Rows from block 12 of the image encoder, named by matrix and row number. Rows with one number belong to one channel. Each number is 128 + 24 x the weight over its row's rms, rounded and kept within 0 to 255. All counts start at 0. Numbers have three digits each. After the name is the row's rms in percent of the matrix's.
# convs0: expand pointwise conv (encoder.blocks.12.convs.0.weight, 288x96x1x1), inputs 0-95
# convs1: depthwise 3x3 conv (encoder.blocks.12.convs.1.weight, 288x1x3x3, trained with AdamW), a 3x3 kernel
# convs2: project pointwise conv (encoder.blocks.12.convs.2.weight, 96x288x1x1, transposed), outputs 0-95
convs0.44 065:161074131141104121101129122121134129110095132133100134152111117150162133122137156099078112125118135158098112153124160120085174178146151155081167111157125101133152139092137109158095097166154120139151134145155126139125141157111123109182071133117151126124144107132161146127120137161159116134
convs0.45 093:147135131154139133102137166161099121107111127145107098152140144112146169102173131116144092115166144126160104090158115107161147164176112096175114068150153119145107120122137109147140150151128177151098090135150123138121112168137119148117115133159096145152141136121113164132091094159126128120
convs0.46 107:126126143123180145130165089132097092106145108142122114116135117172125159117113140128132074114121104121115135148093140152101125112104058113157141165171117146120122118173125069109138125112105147162145116144153160093121128122168108151114122106104142108122143155144099109144101093138083110147
convs0.47 089:124149143131149165156107153112138155154122134110146148128128084102101120098121109147143156139124130123169084121117136145170149107103115138159132118163109158132120130100152175144137121114092158117135159155123116087116120118149197135134142202063147144124137151124120135116096122135165125159
convs0.48 053:131121065138166161204104141121134176140147097140150110140125116131138078105142146158160083158138128117140136105128134171137088140146123161153149108156119129137109137132161125129141138117180090111127145144146094102131123102109132151142134123104110123122125132150104132110094115073092158119
convs0.49 075:111185102140082112113102161117150149088141119123091135087176164127136129120132130130152172095103152120096109173161131156155122135149124131138133120083161100126107113116141110165114117109158118115128131113125136135113136145168136126177100110126082141117121099108101079180158135143132130122
convs0.50 092:152153171099110130104112087103158121123183163110139116151157122116090115086129156109127164148138147103121196157138121147139111115152144088129118125092159134106090149146177149146152119085127138118106167165115162122142122134102116117164097115155129146130117142124147137103150149114100144125
convs0.51 105:110136104151149115095100108156136112131092130133125173138159144090165120134082133113149124104133132133130138143146105205183140142129108129084123126129099158140143143148164140138110155154113109114148126096164159149118145144116072117131143163107159139147159105106112162128153170099129153129
convs0.52 061:173109104055134101093149136097122132155161118125122159135090107154103151109077147123148182130099140123127156103183141111119125116118136152087071128164126120134120167117179110157124141113147121121144118124154122124124129155134153112110087124129112146134107113139142121127149105137089115090
convs0.53 098:151115173139118132101106119114097140110119102135124114115107134096143108106114117137117162181125122077132073108124136140128116127140124157104133102094120161145086141123110150143147120131163134134147087105170162146079154122169149094141123145120113118100122141207087141125114149113166141145
convs0.54 145:162131166097094133109072142150125109102115156113144180137125099140105123140090118074131118155083115102138112156105102147121115145124177144094167117116083113144143123121125080153107098135118112140128123160148136110134132148144181146109146115122098106118138180157131146131119138153133165104
convs0.55 118:139149131140163125162124138132134134118135139103129110085158132174090160113130152135107152112142100092124076093128129128148158164125154162116125115140105148091135173147111147099103120117165174143113137134090134149114135161123132145130103112126099147095116111145114115114174154167167114200
convs0.56 080:084083181140137144127106142146101097149158128132140140112152125114099103083087077124100138177161132086119091119130091096122121152151121125116144126157117140084113168104129129112142121108129167142122157106143159164116117114151109187149118138127113108097125107176104118138123126152115132132
convs0.57 146:137129172137126121162157089106147127130109174141130133139077152155120136168130146120130099147128130169105132137151173083120145127134137085133159068128103157179110126160127094119152097164136155168129119142135101154158111100125153078121131162146113138178099139122129130117131127149132138119
convs0.58 038:152111138073078136153162119158092128118119114122106108124121149131096126093151127109100133154128106120111161097102088107131159142125117155169098118113140140132168128116130127159143124097114079122122112095132140144140103142118136157099120083127147135102106144182101137194141156141113090167
convs0.59 098:132107109113114125108107137154095104141135133115103109128126180096117091129174095168059113149105081136162136091107146153126170138143097140157146151156126131138166139156113147152137147119113123113152131150090109143132091142079101114131101145115157123123108153099111099119103128107163099107
convs0.60 087:150087099119104134166140100101125106140112134159141148130105103064138132103143163134135119126126107087124119120124122147144119162148116133157085098131145137124145104146102161097121121121139156112160134115126137138126134067147076095140128122102176089099144129134108153132080108097089177104
convs0.61 096:110127082134148115131120148092116113117082107120145064154121117117097081104159121123143111152151136149146144100087104135129130113124146103083134111144120134125071132180096136108127144172137104114091138174096148099124122110104136143159125162137144135125123148099178105110135140137136096168
convs0.62 107:117124140126142125118064140125113091110130155151119176129093136138158144158161123128091116106138105116146106141157136121142086188142099164122135132122070134099171092108110092135140130169157126146145132121153143131108160094164114084102116149110131125140126129111112143099136101182117153139
convs0.63 087:126133150137138118080076133125110127172156095137112163164127129107145139134138109133116144128141129127127151164148161075118143176151160088122163173140115120119161103129110141137171111095120111127110109131131120182114098123136139140154138136134128177133148132061109112100173129114092132159
convs0.64 056:111138105135157159110113089134095145098100080148116101160147137154108139139123142112149108102129080153146121126158115155115144101095113095110084085132129128113164140154159122071132119118116162162176169152129126129138153155123150112110156142133121116115159169122115110185152126113138130157
convs0.65 087:129165125115101136113106148104102106112132143096144139103147096165109146159099148123108105093131136133122174109147141162132145115124138149127167097133134098102137103115164144134081080096103134155142079149109137123124142183130132115145126127107088128173062100102127082116135099108130134111
convs0.66 142:148131106121139101108135137130135128169110123137133071114133188121146144133143134130147143124177091144128123147120098132122168111134090131144111134159141152083158123130142130117113164075146103123118129132163116118085094106114152133127143142110099195127103095132108180093100124123102126182
convs0.67 092:120114125130151106087100122122081125111102116111127144166104149110115142134100153123081117150103112149138094116098118126105109138092119139135135172124098138149128170153092185121116127152142159121162153115171117181107133086132103145160155145116126144094092143122165088096112166127121152132
convs0.68 108:131073169117110174116121110131097131155112110159140146124121123123127103125145119133125124146162136078135078097109118156127145130158149145100128085108173123127102127116104136135129139117154130121166099136189121162099124116152116124104159148112123119113154143150124163190113193150120131163
convs0.69 070:099099112102140178156125109139124130116147120146080134110108098146131074084149148105129100080111133146150168093113122103128103166134140145145142124119137170153130111117111134092143123057150141121121094146105093161136157158109152167138117119120078119132149129122134132162139163108105138118
convs0.70 110:145092094155147144157142069130149090138114087127147107140116120147123121149090130104149128118123152131128168167128113102133090097147126144134109166139138151141165058166132103143123154130156121113116108076146140153146124128120148145112129063108140170145135163134106154147127134088108134131
convs0.71 104:115149152151151154103126142136152118123110153113130120113115094141126085094191131108136110163114173152156150122076102116137159139159150169157132101123119093104124093138140086132086125156139136167123118170104134143124118136128091189141140105141152127125136088129137129168154124140164131158
convs0.72 115:116140122139119151107073126117091158116115124113090115123126155138150105124152134132119127108151154065132101121135157169149147102107121111145174140170131142152105120068140113109173104140168109108076153110103127124116115126106134092146137145138141127107118169173090141122139106096113171111
convs0.73 059:121129147146089168140121134153097146109119167115133126122141169068148107118109100118176139130098135135112128106165143120133102144154173111092053138096096113103145156096113129141110125134108157106128160134109161111137130151136110132159091169105115128142129156111162142100101146141126139084
convs0.74 151:163104158122143075136099174129110129153102142142139133165149122094121153094090139161080119122154098090137123112142146098144143136100184166106162158098118172113145131157114126155083131090141147120135096113127130135113129109101127146109132108114119104136114168141130115119152140132124103188
convs0.76 077:161098139135083166154101161100117140113148076162125151133126136121132104169141100147106109112150136100109130097127156119129149156115093161176128097136099152109113098134106112140130133121077137147097171127139139069139062151112131123124148101132139094133090155108150151140122136113109130106
convs0.77 081:125127133144169140141139165155126110151065159100144138120084103148084139132103126153159100159154127144135142077141096163109109113102132138125127104134153145135105199143140159103150158157131113120112112100129152123126148098131106125140136120088110152121099072160128121131125176126138151155
convs0.78 098:113159110137150123119108113089088068119110119120101139124115140119147111102136097121160127147110091167173104107174154116128119086129075133140164113154137168120099188124099120106165131132138142073141148121148128128150161143125161131096133133148139101135129091138152125148102099099131141106
convs0.79 141:150114143112127091135097144101103092094100118151182147159090073154128103128113169145120140115119078097184091115118144091123127145118122157161182112136127161102112145152119141127158127149137132099129123107131100116131181135119130116130127179115135091114109152126097113110118153139141113117
convs0.80 075:116138157127101169108137137129143145094138114140110135115099155129118159109144094141114141129138127093172139143083134118145142124164121115105166092083112126140170157081118160150100129081151086149158090148122119158119118116122190107071145117123119113123163129122135159127166098133136152106
convs0.81 067:125102141142145123121120119117141100087126118108079138128138153128148095100102100120111122118097143119162164145167132119113154125158149103096165153106146171146146135160135107116128135102118108099117105132122113121131097123124099102116180091129113151131113094120211164170130108091167091123
convs0.82 067:134130128076166115136083113136149152125121144151122172155160131149140100149114128167154074096109102178121152115107125152111099112147140117140130131184101142102119128158142152113082127173103089141135102114142119162125129114134125131141104125142181126073123164118148141126156109140150128160
convs0.84 121:126140116110110143128104097116106138143113092125109122109156125087143137093178129156131166097132116086155106131075132124145104134098081187119115162126171132148146185132156151090084111092120175111154146115147137124112135140127143148122148141098154116109118120160135128135179117131110136137
convs0.85 048:113143079119153133105107125094119139110159065119137128093142159137140126099150147072127126099123142129119116153153139111174120177136072159109108159129164134124130121127116115177160166130140162142141132098143134146128098141175142114127126139134142163135107107119170128153142168094133146091
convs0.86 112:125165111141146128118135123144108132131110082120110128122079130189116141117104154155148122110116126143129109125197110103098155128133088133110183127137139136149142118145100150142145108085177093138161140152083151099140134119133115140127110123086166107082152134136141129078162129162119137140
convs0.87 067:152168110146150151159156125156099117093145127154109124116114146132128094167134134104169116138143150143108094112110145151131160111161108118113136124111085143107101136162082167119102164142143129117164091167120145126187121117163137116094137145086136142169118110139097151123156095121091092130
convs0.88 065:127138133081134078135143140136115118123138149135112161100112089147090155072128148115134151133126124119137152099117114141105144155112079139124143149169130133101144156151108131150127126135118081165185150088149119125116128077107120134174067103110114106119147123171168119154137152127144116141
convs0.89 095:109132120095166123087128164127125095149136135102122196126093152133125100171136146146123094141107145130146089113108123149123120146112136115139154107151098149094119153130121133120126115121076156159115147114127104116158087121107116123116086135154130181135118155133097142058155135150166123168
convs0.90 121:123095087132121117144085166132105105097128143170121130094123115119094107107142123103114130169146127096169137088157138119122111100131133113084144155100151151103112141109071089116145122129075150124099103147131139098154106098112116077126134133131126164172086135131121150098100110127134157110
convs0.91 137:130128156156106151127077108123107096122118115112121148122076133141155139098109123124127145082132136074083115126139135117166118156157112101148178156117099105138156113083120092148134123126123100142145140093102084188121161095151098145114123148099127146136153152099144135140150155144124144160
convs0.92 100:150094130113196154075142100083115103111108146131129139157175103101144154134093155147136097147137095106131120138151158133156140141144113113123154082136117136128156133145127105090107105126150147090165115170154116119120077080090113099126116102112140110158141149124125144117144143113150116145
convs0.93 039:133134171095104121180116108050131152134114161124127141111096123136116150115125091141140085113121151138113143141162148145120151091129159119154164150152156157149116108106129139118142149184160111131141157147149123156137102125139122105099162167131134114160158112160119075119121149093140107131
convs0.94 041:146114165133107074152170115106098166134134126138119140104105158153100134081129197063147140152152150165135077138107141155118120094140147119127138119097121091166123149142135130125131147110163159151131124139151132092131118165137136125158124080107131131110151121096112121110133138163129159136
convs0.95 048:110126132150105137145122125086125098120074106134139110123106111165114138104112131114112100139132105079069198125163135100109114151119142122125123109192104124142121118139144102140105100107129130120118115131148147100167113141132136118102156126127173147100125153112109065092152078127102114131
convs0.96 111:171153138172122127119117135141162105110106105165164142114110119122138144150064100134135082141132116157187123092128103128121106106148156104136106134103099145147124124086144133122123126139150137087173118156100084109140095135157113156135134123096119105111147078106143121152154149125138111178
convs0.113 110:086085112099136145115094156160127119129143093126158197123134135149142134136125109113130120173123146102096145112132126136130152112133158136097130084143117097104117173122135168150143142153121147130108171159104149146137179152107140095101150172110111129128141123130142165170122091118174157116
convs0.114 039:141129167129156133134086106129126123079153134102106146133128140135164117098181153132107125171143100135134165178119130142150160120110136064087123139112083138120178146098146142113103084151137112146171132117145151131159127125104127152191143134114115114129111103166116143144158123128122143131
convs0.115 110:126108115174120129128120107160146085133104100104117124073126157188122138167100139136106110134160146088171081104108128129123132114141137153147127122174113131156151117120145137155116120109138095133157118186101117138145107114116120112111176119097172178138146105134151157123147150121156126101
convs0.116 137:090113114137122131115087150132113112138110145152129138158108158146142117126124078148124100066137120142130109135183149129143112154145076111118096111134129146135148144136159148119150106077146115148129110121147139100090148155135115127072160108132094150119174127109110138047141155129147115132
convs0.117 075:148100156113121128120121157107162132105119122155104141122098127129110125139111123125145109122097089125089150101103128132142108153148096161127101135137120166111133087096150130088135124097108191125137165144094112114109130111165089093099071135157114123099185109109159154133158100121146089109
convs0.118 066:136111115130127137158095125127127103097115153132149123145090092128110129162150135141158143067142121185170139134128127114126141133101101129109153125138124164123106083116118136094127100114125088111115107105138103101130183130087125156144186170142166090156119128117123152156127092110100114086
convs0.119 069:135125157113129115110134107162144139123118156168130144106147121128095100142132132158146113110128154123158116101153155117116086141127146110147172064133148128122118153087126173127118133091105151134121129104142111151083143156120136131184054150159124149124115082129100140132188148100129128116
convs0.120 130:169129082111104134106112129097105139089140092121151085111158126146120094110136084152186126107159146178135134117157133135139138138142129112078100136143109107133146128161115151130108132142094118112109108098137067165152145141145088129151133149119134130163126138152126147126146082165155093134
convs0.121 063:085137123120115133134104105086111124154128141124153103163139125087142109144077130139119116138108181155105187134158096108173152120125098145104139151132132100117127108157112088171136186161144109108154100099144123146126094106135154133113157129142158114128076109141140124144122145090144147133
convs0.122 095:150128171157120131101142164143145113128172113104146181090147111153097119151106130119102204143087128124137085131140141134104096132131115133167139094152127143156130141124150122152113129115133105121129124107149130164172126134161135127100110142124198109101148185146127147100128134101140143113
convs0.123 113:111077121127105112138121118110158153120118089112149142156145114130139157143106130096150122130101082147116109082105135092150145130109120129100146117123153111102108170107139142162137108096136087115065174138142102139112142110108160166110142152077152122105165083141135129181135133118132135099
convs0.124 083:140125082137155169148131157158130123167150067144150167133157175117154138127108116132155139148161092084136120128138097099143149142183098127102098114182123090131109149127127140135130124085128132131127085140100148134180131118120098093114128112120103159132112139117128130117148078113126139131
convs1.44 109:107138084138160147124162130
convs1.45 101:080096135118163126139109136
convs1.46 082:099134130128173124110088110
convs1.47 104:107124108091086159115126120
convs1.48 094:139114175087112133124103138
convs1.49 071:092135122151087147130098110
convs1.50 109:128093119134071139145142137
convs1.51 078:144102137124090128127180123
convs1.52 104:135106123128135131142062125
convs1.53 084:106084135132137116120177123
convs1.54 091:124153150129191122127125129
convs1.55 103:123151124154069127109131124
convs1.56 091:141132143106147088118095094
convs1.57 078:140147112166092166115120120
convs1.58 125:136092115085090130135110130
convs1.59 068:106084119126135140132178123
convs1.60 070:118171099139102155137156130
convs1.61 090:145101135118190140126123133
convs1.62 078:094117108148171162130139126
convs1.63 094:114077149116102142136156123
convs1.64 079:130107152117083135109094106
convs1.65 103:138119125106169125092089122
convs1.66 104:130093128132190127129140131
convs1.67 092:084108129130174116132104129
convs1.68 084:100106128127129106122187125
convs1.69 097:130156118125148122085111087
convs1.70 099:137129136130078147129081132
convs1.71 087:134139153116190129126116111
convs1.72 102:116119121129060140128125140
convs1.73 076:148151182138099131124147132
convs1.74 100:122115110124194123134116123
convs1.76 084:128132128128165093079117122
convs1.77 098:128117102097137086133090141
convs1.78 073:145124126127122107123192111
convs1.79 124:123094111129187137120122118
convs1.80 082:089129120134110116137183133
convs1.81 109:133075146090114138132142137
convs1.82 113:144142132134136106153069138
convs1.84 074:143113147112101180127148110
convs1.85 077:120133128101080142135087117
convs1.86 127:131077140131110114143092148
convs1.87 118:126143136104147102127073113
convs1.88 095:139110137126082151134085142
convs1.89 104:138130126116176121086134100
convs1.90 114:109108138139125185150149131
convs1.91 077:138098111122169109104093129
convs1.92 060:085118119106109167100125126
convs1.93 078:124096086158116127121151101
convs1.94 090:113123091172114139160139115
convs1.95 087:113147170100158112106116111
convs1.96 092:120119121137112147123191111
convs1.113 095:142154142104093095138098112
convs1.114 111:134138147159110081116159138
convs1.115 064:137119126118099123131192125
convs1.116 114:125077137135103125140086130
convs1.117 101:106132139101166110092130156
convs1.118 117:154165135112162149151111150
convs1.119 096:115109101149101093111148099
convs1.120 103:123108135106181120115100148
convs1.121 080:111094107136098122132082141
convs1.122 103:119098122115175127140093108
convs1.123 107:114182138141168114133132125
convs1.124 098:135145154086152115102101113
convs2.44 073:146134127147115125113161146077159165169113107109151102137097153130123111141132109183136169092114134118171151086110135145139137147104113118111107092131123144148122147137141107115122125122088125171125183103134178120115128147161116134121167127125109103099144103137111124127141133138082054107
convs2.45 073:100126100070125101128100143103141147146163159082150138080156132143136149144182133123138156172146120130109139103093095108097106131129110143097134161146087129154124120156116105097122139111158113099117119072091138094113123159144154147152169096137081137119135123128126120113112159116115117143
convs2.46 102:128111102131138117114127147107155110107120175144088117187124126105143147105115136142166110157103181138097116163141136153098140147099123164107165124110138163129167153106163130132126098185149114112153149131111135110151149134084142122111113180146145159139117172123118149093134156127163095131
convs2.47 084:110117125110151143186141135104119145157114150140099151167171133186144107159107169120134114149162120143106129128146171124137100143088116132129110106156136130118158144133137117115136195132120113096152134160143103105121130150142106106110128145145139156198105158097111107100095143153135108161
convs2.48 054:131076123140144112099137126131110137157125101127108130122088148095125137136119106106148157150122124174066116101153125094135166133129108205153124132148141121122137176151142100149133138131139120145115128098120133128155099106097128116108151184127170131131063106118108144117132171139122114085
convs2.49 071:145115103079117128114097120111146164125135097129108112086115132213130119154119129093145137157173126176158139127150129150162161141147095135147143089122164133117140123138162113146143124141124111155134143114164140134110115135118115073117154142142111166148147083163103157104106089136139119139
convs2.50 075:150134104109113081134146121153153075074142095145179111177144115126129121118116134113149111124158073138121124107170127097158132123105146127105169153133128138153109157163161163151125127089112175142099144119143135094147156146142133142127117171130151139123132134121124112125141186140094108103
convs2.51 122:115129132150144146105127145117138102152069124111105129091109116110100151103171147209132151109103127163140147128124095136108127142089061146121149147113155104119118133129080114124142105126153121093133097152130167147129130173116147141163125142147095129104163127122156117153166158117111116128
convs2.52 061:120122141149143100162177151139127095100150108140132092135100156125151138143116131158105149131142141072121104160117149136144120112150141147191119135069145155162086104162157136169110120161124091135146099128133118137151142178108103147134157138116106141128138114082110118173101138105132124146
convs2.53 124:124097117147103110111125132125125114143177171121127187123152135103124107151142175094123121108137123127170119114116180130135126088175180105157121118103112142138073146136124133130138176079135173110118100147126149163143155113147133124156109098124130087101104145084122110120133135131098122134
convs2.54 175:121108149155139144136165130149116130118088114126139144148117085087133149087110086129117097138156166101082145156146151098075123156128135120144098139103111100075113139118130110149110080128118129132142118153122143160112152133108193111166159144113141159145099138169128112097134124106107144159
convs2.55 105:130136109143149132191155100120163137130110108121143136158139137138125095134126122143136116115187142120117160123113132171132141123139144127121138122102066116147128152150115131098162154181078102127136117142132141158050129088155084132113125151120136114129146143141160136153180088123135138148
convs2.56 069:079127128149133108101142129115130092147079161151128142189143136180147157134107117088121152134112158130132162114082131097135119175135149157106154116136130143114150074128094155111134136157129090113127120092153116116141104145074129115143133139134133157115093148076120121162131136120144160139
convs2.57 128:101083130104124121139102174146109099114105167112190131163159115138122125129117139107167104097142095119110157105127109166137154154132124117119116142137125097125069109139105144141144144124092129157073135164101143133104130152103170129153085141115106138128091104119123141132163171162151129120
convs2.58 042:162178088104098129134146143132081105144161115156132103100106144093150160136106125175106151117127133167124152127119091104105092119116090167138120122113131109126131132098112155113139122130093153152195141121139156150140102132150126138132168141139113118106119101113089125137100128179154091095
convs2.59 103:097140122107121123124081119140121140136175122080159101107144151129136114146117123156062133140132138132126120144099154135182133089157103129125118135133156124140142117182141121131115153146151158166133150092092163133165078153148158116110149109154084115138098132145137080155126102144101104139
convs2.60 089:128117075150059120142125133150120153088116146103136102154126163144143142146105142117121136144162129160126100186132126131150132131164140117180095113110104148167102094138140116148105132092138092124137091140125147125125098146171149132131074093115099100144150108146106092143126110148093128136
convs2.61 090:132166155116153092136135141124159141113123159102107152112142151136132111117179088158150162185113137104167150120188100112142174172152113128110120082135130162096090131115141103122102136144161127136122087101116137143145155115121142089118142142116135119104108080131139106140103121136094139106
convs2.62 102:138088114096096078094137144104117151120152115147088115086122148147068150151115121182088116103142145120135130185142098122135107081143162131123108143106187131140134127161120154137082166127120104136148134099110135119144130117141095111125156127108133150129152145150123125128100102158130095135
convs2.63 086:143115122159112139142109152105151119141091156138105105131121112106110147144133156108170154114130180106170093135108115146155107139125130119083131089127112134107139130123149102126099135134143097104086114206122101130136126154106135106106111126156143159162125118140102118149162073182111154166
convs2.64 047:087118149131091119125096133094091099167111109135158144111105162133162133133125104096183126101119165148162130124111115125165133098104101139163130146126136164090118131131111118116172157133121100132086108139123130118105151100133141096125133137080130112153088139143167094169120159086155121102
convs2.65 058:092106121116178115115130094114089122058122155129095124167179131120119104110121160109128148100133167110114145172138126189092139114065134161134110128134141132122144135144134113120135117152148136115153111150094140144113107120124122193136099163103107117106136137122132097137123105133152108102
convs2.66 151:179125072118174157141117089118116084121128148101099158089122127145128114128140099133121126148136096116142123126172159126106115076127128091142114130112101123119143141136127107139146157095124122133087148107146124147178100138150125133091133069156098125157153111131153131132085170101131168141
convs2.67 086:153132152129166102145142149153134115131157112137119113089159140126104158127104125149100136126181126123134095113122108105088145100157100172128169119102168110136114147133150163166113122141176113106131115114120158119125160146081178130139124116122119099132087126144148091151080089116164095103
convs2.68 121:112110107130111104119144117129080147113166138106130177120135131110132103125157163111135147142139107105172117110114172103136133095148145112159093087135107130137074162148150127140139145082142134102105099143158128113152135118123103124133140052124162122089091149078133093113134123112123092125
convs2.69 060:109092125125117123153112105126108100142127122127131091182173148183132142134109147142111119147132154169131099117159142128125152167123115126073120133121155150129133101109173142123145078096127141154160123138106125142135104098110141181145094091105130154103145160111134111105155125178162138091
convs2.70 107:130084168103148122164150096143102156116144126121120137087130100158136169128113157164091146128125153126124153121097139163156114111134177156175194149131125099166120090099114108120158101138128144093136112126129116113149113140125140173108128144091162113112142117137111115134101099102147129174
convs2.71 110:107131153135135103136098134136116116119140128076127099156137129094125136138122099111145122126112121124135112115092077113100113167125132153168146128165138118121097123117182097134164116151162113130136146090134055105141156089095103092158113109127117088097100124101080163124099133101128110144
convs2.72 115:110132133138135111113096118124170143088150141142135080127115089151125119145120090082099123128100129153159083130154100146188133100155120158144113102123107142111092146118177123151119126129089111140142162125107119145133106084110088112168151143146123139125136102091152137169116151140143076139
convs2.73 073:137156129090137143140168119144116114164110115116104153107132117125159112114129106129081103159142126122152152132150159118133163149134106152109110138108119102072157118102133143132136157149106119108098147109092121086094107136155128143177136175141171173086117095187113126131122141104132084111
convs2.74 139:180124140120132122074157134177125119144151116139109119126137131129109137147137164141106124080143059103122141100157145111144121145160143181123148145104134155091122100119133168110108149138139135103149120111149162149134132123100129154137128098145153112142131118153156091130090069122164090166
convs2.76 080:152100098128101138140160113144130133123130128191130116105138156144125113148118155117082153167103149105113132144113125143159126133115125117106194171113139094139198133145111122158170094119127160114176149074130109140160142095155124142158080112125135153139150144124137136104129119111131145121
convs2.77 067:165145155091130093122154117094150106127124137145166119108161153113163139152140119162119126121131181171144107115102131142069140100112113109146099126112147095076138116103087176112100098146113152177176142152147118149108084112111135112122113111105147115139114110133114121140117149165125110136
convs2.78 113:137140170153154079172160100106126160123131124127140128157119112079139118146126131145144141101182145103134099126158130142118191099142155149084123133128089123112094138100149149090077129146157118143118137097129113161115074092155134143123090103112113113136106121152121130162121146136144106133
convs2.79 135:171116150142094108079112128125147108130175106089125120120132123108102146112116125189104130123140105124153110105130145143087139121189143118107132127106155107142143147145152121137091144130161113113163114103153193142130122154130103120145113134157101107155098151145164098130096089151139081145
convs2.80 069:114091165122133125091153111068105155091093144165121165115110119091128124116123168118139149137135119137137116100129115141182132147186157127152128136112124137153127158157115158110102131138119093124151129117115122134164141133138126150106097068174145128122123132138170089139108126120089091084
convs2.81 072:127115158161117142131137140150120143145095167108097138101106100118136128164123118165128071104137173122171129151099101177140146103151112177094153120148157171116158123143096160148098133141128133115112118156113089144141123144079143123080120123105105146090136118127139139135121084165113142145
convs2.82 057:129126141162132130131112128095174126112150149112128150147133129083162161146160147083150164151147155089132096128118150154099133097136138130116142135112119148131125098157129114152113152109101166125159178123114065164151096106074097171156110115146145102148142135147127131126144113124180145129
convs2.84 106:136105117104129129139167122121161106090161118147144168111147101132095107146109127162089125161153085128104133175158136113121148069148114155099122111107089123134123160127163129153165111117146117125103102143156137082115088121164103152119144148150089142116138170129151143156165130143128112168
convs2.85 040:126122125139181096125105137095147134121147115140148115091133107135097119114124130127146096086121111135074125141152110135137140135137108163095119138130134137165132133091116098158177126112151104096178113091137115128163122088159104122103160102109148167136115136110149072170112122158104168085
convs2.86 117:104113145144131140147104156131131145151199099126152132124161136115124153116132111142099085132122140139096116100146145057104101141125095132129127170102141118093145078165126141160135109087163114148142069139111139131133117126126118142160148109100130170136142115116104170130157128109174128151
convs2.87 055:162100103098120132136088119136148130124148135141104129150124142126103117132154117080155120179102132138092140103147132087145132151131128166102177147132131147137141127122119067132187102109142184165061126114179112123127120169139117132130128157160141144098127104121122101122125137119138158104
convs2.88 068:120118125093115149138133145160146164138107145144131121100150155164134119076115110114111116120097104141109101122158119106117140136089082154157088115108155146112136119144085140068124097100127109122145124106164163144092100094129110135101156120117118131132170155164190123165143142163149145118
convs2.89 091:144068095132106163091124120150112158136151153135128113077127148165151155130187111097115105146127115149143162144130144103124127102153137106099127169145128130096196148107103141113131126161162116128147140122130126138177101111123155119097134093138110145106168136166127138117116166124145165139
convs2.90 116:134128146077143098106131079097105086136167157110124107138110127124127154108101122119093124145144175170135103159139120100088128140142087098126131081165129111135117137153128163145145118137175118115132126096124123148143106163153162141130155126120135128091129162112103065165121108162099114130
convs2.91 107:149147170114124106168129186177112152145148156162140126118133117135145121132150155141155132106098122126080156146151146139132156167124124096150117112103118127134127118077166091140119159112097115145099135128131131144114154113126115117139159151085145094085099147073149160102126183132117129117
convs2.92 084:110124121150146162129132130142124123133162129098115129099135153105152127135107157165123102130128181090144123165117094159137137111119104139107111150123176125142102084177117160142127141161138131144090123129062168115127126124133066146132106103118130117145120140125141187152076117158122115167
convs2.93 043:111137131149102153142122152112102136124198145124139134168099130147111106108125149099169108164128153141142137101125131124144182155133158109125112170121117114084101141093122104141136111170152146138119136099089118173118113127119134140176138148096093132143093139148128137105125200110120160151
convs2.94 041:101138115101124159121129117102123127122077118140119103119129166148119095131121119130115096129121154151149152145116122139184133153134078109141096128109136182132137117145035141140096139091138119100158120122087114125132130139100163156084102143112079156128129115148136120148088110118157153123
convs2.95 037:123103153153136134140075101131131109106105136102109154123132137152170110148130136184086122113123153141081091145112130144154167133120155145088121192125119150116135145137133113134145077162143129159133122133134146152139112092129127167167112122114172148124118157117160141063144125112152115102
convs2.96 122:137163137104166097148154141099077137125108096136091150120107089128142136168117166168111153137127146090142169095156167136132126161116155106101099129095111098131130124143129132180146115140111118144128088096129126136122125182169092161134112099117162100144130118107122120118127128167128092114
convs2.113 090:108104108134151115112094138131140147119121135118183119162135138127093150158115125105147094129123169115102128088137109102128157163142135159072157120143148135081130129144149100153142115109144100183067113111137082149141142105125149119172105164139121117143091132144116130150153151126129083093
convs2.114 035:135132127182158142131124156148164185110143140150102106122115117169128134082101148167128141176151126122113097125119103131154115114155112108140124137088154135156176123123138170131111104085105119096128103148144113142158115108138149084108105155143153106168114122153143105149162139110182120117
convs2.115 106:119116138079120127088094134089125149120125098131108098100143113130089146098159140151082131149158126106129201107146130148132146147111123131066135122163107096134148142124096110156118120159113122155125142086164080118132098123157137112123114113130085142146176132136098135132101102160109124124
convs2.116 110:092102143130148120129138139086152136145150089142126104116070099116143141125120059127124100128162167128155112143120117145129083153138109143100145148142127112066152142137163157123106124118163102154114161082105155098146106099177117149147151109101137176096144113142132149139123126120136126135
convs2.117 066:154154085169113092128104086136121088071149141124135178111130142106157106141122123111122155147126144102112095133146138149137105108104116097121177101132126110151124169122119125127093104121153131174147164132106111092115103151111103171118170149138161130166138116117141158146132091160105128153
convs2.118 067:144169098106131116122134106149152112135137099102132094141097133130103095130117103168169137157115140161129144154149140130131101139128136136110112081134145107141112168130145149140113160199110161132140123190133082140141134134158154146153138128105134150084136160109130177132115111121143064147
convs2.119 058:155106102133095120132155147144107103083128098100134147118112160133153156134147131106070125119111124114156106130104155164100126097149162109119136114153112136133126137146102136127122087110094168129076121060106101119127136143117128152142143099087149102142138152115097091082117135094114145080
convs2.120 117:158128121100150110145129115159140120112143154126182141144169152090167129119140121144166114097131082116128098171086096142125119127135106121151163100129138126147107168079127122124137183147144112098097089116105142169119158101144104125131179163156117133104141141120128157120099134151114103097
convs2.121 062:136121136142165152111095118170124166134127147089139096098143121157126165115133137058127105166147120151132128112173183103159115123141167096139141147112116150139137119124116128105151149141171155102154127120078149138142154116099176137125114118121113158119092098140142123098137159139149149174
convs2.122 098:089101120104101101159148114148117134120083152127123084111094145115117125119100089129176095121180111111150101153146123065151119148099146125097130084095129139131116121145141138103168121162123120101148121125141151144136177156150138113145170140094090119118098118183139123128099125133141132136
convs2.123 129:123157129081130116119154160122125120111153122117131121105072124157114113182148064130116141142128163165122141106128137097134125213140111145116119074123102141099127121098101147131116127161138147149123129159123145145137072117129130134112149141135137174110143134091153153129144121121111086094
convs2.124 076:149089078145098149146086135129083107129071128136115124149083173129137111140143088104129156121118173123106110154141109080113131140081132106095147166116135136090146163127157122125139068142128147101127158122153098161116126121108127176115143153119163119114127132143131143141128142116119158116